config.toml
n_mels = 64
hop_length = 160
input = "log_mel"
kernel_size = 3
init = "kaiming_normal"
grad_clip = 0.5
epochs = 63.6
final_lr_fraction = 0.05
Rows from block 4, named by matrix and row number. Each number is 200 + 30 x the weight over its row's rms, rounded and kept within 0 to 999. All counts start at 0. After the name is the row's rms in percent of the matrix's.
# conv: width-3 conv, dilation 3 (model.blocks.4.conv.weight, 384x384x3), inputs 240-263, a 3 kernel for each
conv.148,101,252,179,254,253,178,191,197,209,211,207,163,251,226,193,257,211,200,193,210,203,188,228,248,196,170,179,168,223,171,226,204,247,230,172,152,218,214,271,158,144,148,221,223,214,196,180,138,198,211,214,219,212,217,179,182,222,177,196,259,202,209,193,200,253,213,237,178,169,242,213,212,180
conv.149,105,209,180,230,195,157,197,217,230,252,231,221,158,188,227,148,236,240,133,191,222,216,167,179,223,223,196,156,194,181,249,204,199,184,159,166,219,155,185,201,185,186,200,181,225,220,208,221,247,202,190,228,228,224,128,221,193,155,236,195,192,223,181,135,272,211,210,200,173,228,202,214,152
conv.150,098,228,225,254,141,238,190,165,147,201,243,241,190,170,215,198,154,192,202,263,185,219,254,180,207,212,209,197,200,179,150,150,222,181,213,180,200,188,212,220,171,178,206,180,187,207,229,206,176,177,148,227,219,157,190,103,143,165,170,187,189,208,167,196,220,253,252,254,160,205,200,263,237
conv.151,097,203,177,199,175,222,233,235,227,239,243,185,176,217,237,102,181,186,236,194,156,199,190,186,143,171,217,220,175,215,218,217,156,256,127,199,238,234,287,153,213,128,252,181,235,237,235,187,191,211,175,177,226,192,209,199,180,182,215,242,216,157,237,183,227,210,183,206,157,212,218,222,231
conv.152,099,188,179,162,203,221,271,216,215,168,217,232,161,175,198,215,164,237,220,218,210,212,174,220,191,224,177,225,213,144,187,206,188,204,192,197,179,234,194,207,229,218,224,181,254,268,220,194,185,209,166,174,172,230,205,228,275,111,226,207,211,235,171,208,166,246,164,211,229,171,242,200,213
conv.153,096,238,172,140,188,205,212,172,222,204,165,168,164,282,129,237,210,126,155,148,186,197,179,234,213,213,173,179,220,200,231,209,230,173,212,224,215,219,233,257,186,199,206,221,278,193,223,210,212,191,174,224,195,193,228,166,301,154,190,207,206,179,233,212,261,202,147,188,271,227,271,169,206
conv.154,100,185,174,221,195,172,191,210,170,261,169,174,183,206,190,185,216,194,207,168,229,160,215,168,161,165,238,193,206,207,164,218,167,225,167,233,251,232,171,217,228,171,184,213,166,217,208,226,236,181,153,214,215,197,163,214,200,197,209,171,174,213,214,254,243,193,250,198,206,213,179,198,204
conv.155,100,173,161,177,195,212,249,198,184,190,227,224,212,247,140,192,173,202,200,252,212,263,239,166,197,224,168,233,158,191,213,198,167,207,191,176,240,213,202,228,190,179,220,168,214,214,169,221,226,177,172,222,148,243,208,242,219,224,199,219,269,127,240,149,204,190,241,172,243,233,198,275,198
conv.156,098,178,200,185,168,169,196,215,192,152,213,183,209,202,188,156,179,237,253,207,163,211,178,175,205,228,190,171,175,184,229,208,161,231,200,221,237,210,173,159,220,185,158,174,195,147,184,235,170,154,217,239,186,213,207,217,174,215,241,154,182,266,149,153,244,184,199,202,163,193,162,204,213
conv.157,099,141,106,191,189,174,218,161,188,212,228,220,171,136,174,215,186,198,196,220,212,233,226,160,179,235,229,169,206,203,123,192,176,183,196,156,246,202,246,138,237,206,174,209,207,196,200,180,179,213,249,167,199,159,149,224,203,192,236,199,181,203,204,121,182,162,119,220,223,154,157,240,192
conv.158,101,218,179,224,224,205,195,213,222,173,188,223,219,200,134,128,222,166,244,168,206,264,163,164,181,187,173,203,245,220,148,257,196,136,191,281,114,211,250,193,155,244,207,156,181,196,164,205,195,178,247,197,187,218,212,211,171,206,177,235,230,227,181,141,206,213,194,220,129,214,215,189,175
conv.159,098,176,197,209,226,209,226,202,216,239,200,245,189,187,150,193,197,266,176,183,145,216,189,222,193,192,243,168,192,222,186,205,180,269,252,223,242,216,181,153,222,193,216,236,199,186,179,294,186,207,214,184,186,203,189,142,296,185,166,196,158,158,243,152,209,268,237,197,269,173,152,258,179
conv.160,099,213,259,247,195,218,149,188,202,228,208,222,162,225,195,200,183,240,160,204,218,203,219,201,143,192,185,226,159,205,185,204,207,192,247,272,223,190,194,196,171,213,246,161,216,161,181,159,225,245,158,176,174,198,226,218,136,200,177,180,203,142,253,195,214,152,184,216,205,170,227,205,219
conv.161,098,156,203,208,174,199,191,192,224,253,186,183,215,217,228,189,201,233,230,236,149,184,143,212,214,200,173,227,174,216,217,281,203,196,187,222,239,194,221,176,235,149,174,168,218,195,220,199,180,183,168,198,231,164,170,173,245,169,173,214,228,183,199,169,151,181,234,196,191,189,161,220,240
conv.162,100,148,149,206,226,248,220,201,234,199,195,198,196,210,148,131,193,222,169,224,186,261,196,189,187,160,203,214,215,209,181,151,195,193,197,170,222,231,175,181,187,220,245,209,220,188,170,236,181,190,195,220,203,185,244,202,190,179,214,179,161,195,203,217,151,250,230,243,164,205,137,171,172
conv.163,101,175,193,170,169,176,201,247,248,206,220,172,219,225,224,163,199,209,147,186,214,230,186,217,218,168,253,190,189,138,221,238,168,183,165,196,205,173,177,199,193,192,201,160,252,191,208,221,185,210,192,128,180,218,207,244,163,197,201,195,159,170,246,196,208,196,192,217,215,141,193,266,198
conv.164,099,227,177,162,249,200,211,237,220,200,201,170,207,224,209,215,193,246,168,200,175,183,194,241,184,198,229,203,223,196,149,194,226,145,168,184,190,202,193,223,239,209,223,229,223,199,176,198,179,189,231,216,163,158,198,202,195,172,155,164,252,188,233,219,223,196,182,196,177,171,195,170,213
conv.165,098,218,221,239,233,191,228,176,196,152,180,147,134,205,178,182,182,242,196,177,263,126,194,156,203,225,195,173,199,210,257,203,225,203,223,250,221,224,197,232,239,162,171,171,186,306,223,145,192,236,212,201,234,263,169,226,266,138,147,247,261,234,152,252,200,148,171,210,167,219,206,202,156
conv.166,102,171,134,228,156,221,182,216,172,196,163,253,200,217,183,191,148,211,158,152,175,144,209,187,180,204,239,202,194,188,159,202,206,167,233,196,219,161,222,193,176,204,219,168,196,195,212,230,176,214,152,189,182,205,242,200,199,190,236,218,191,176,203,159,151,214,221,208,198,257,211,244,240
conv.167,102,163,154,182,222,182,205,216,194,176,179,140,243,177,229,244,179,211,292,219,137,188,208,225,175,198,164,266,173,175,167,211,185,226,199,196,231,184,224,170,258,214,160,188,188,155,213,185,228,250,220,213,218,203,179,228,156,199,178,188,192,240,186,250,173,217,235,252,212,201,212,180,251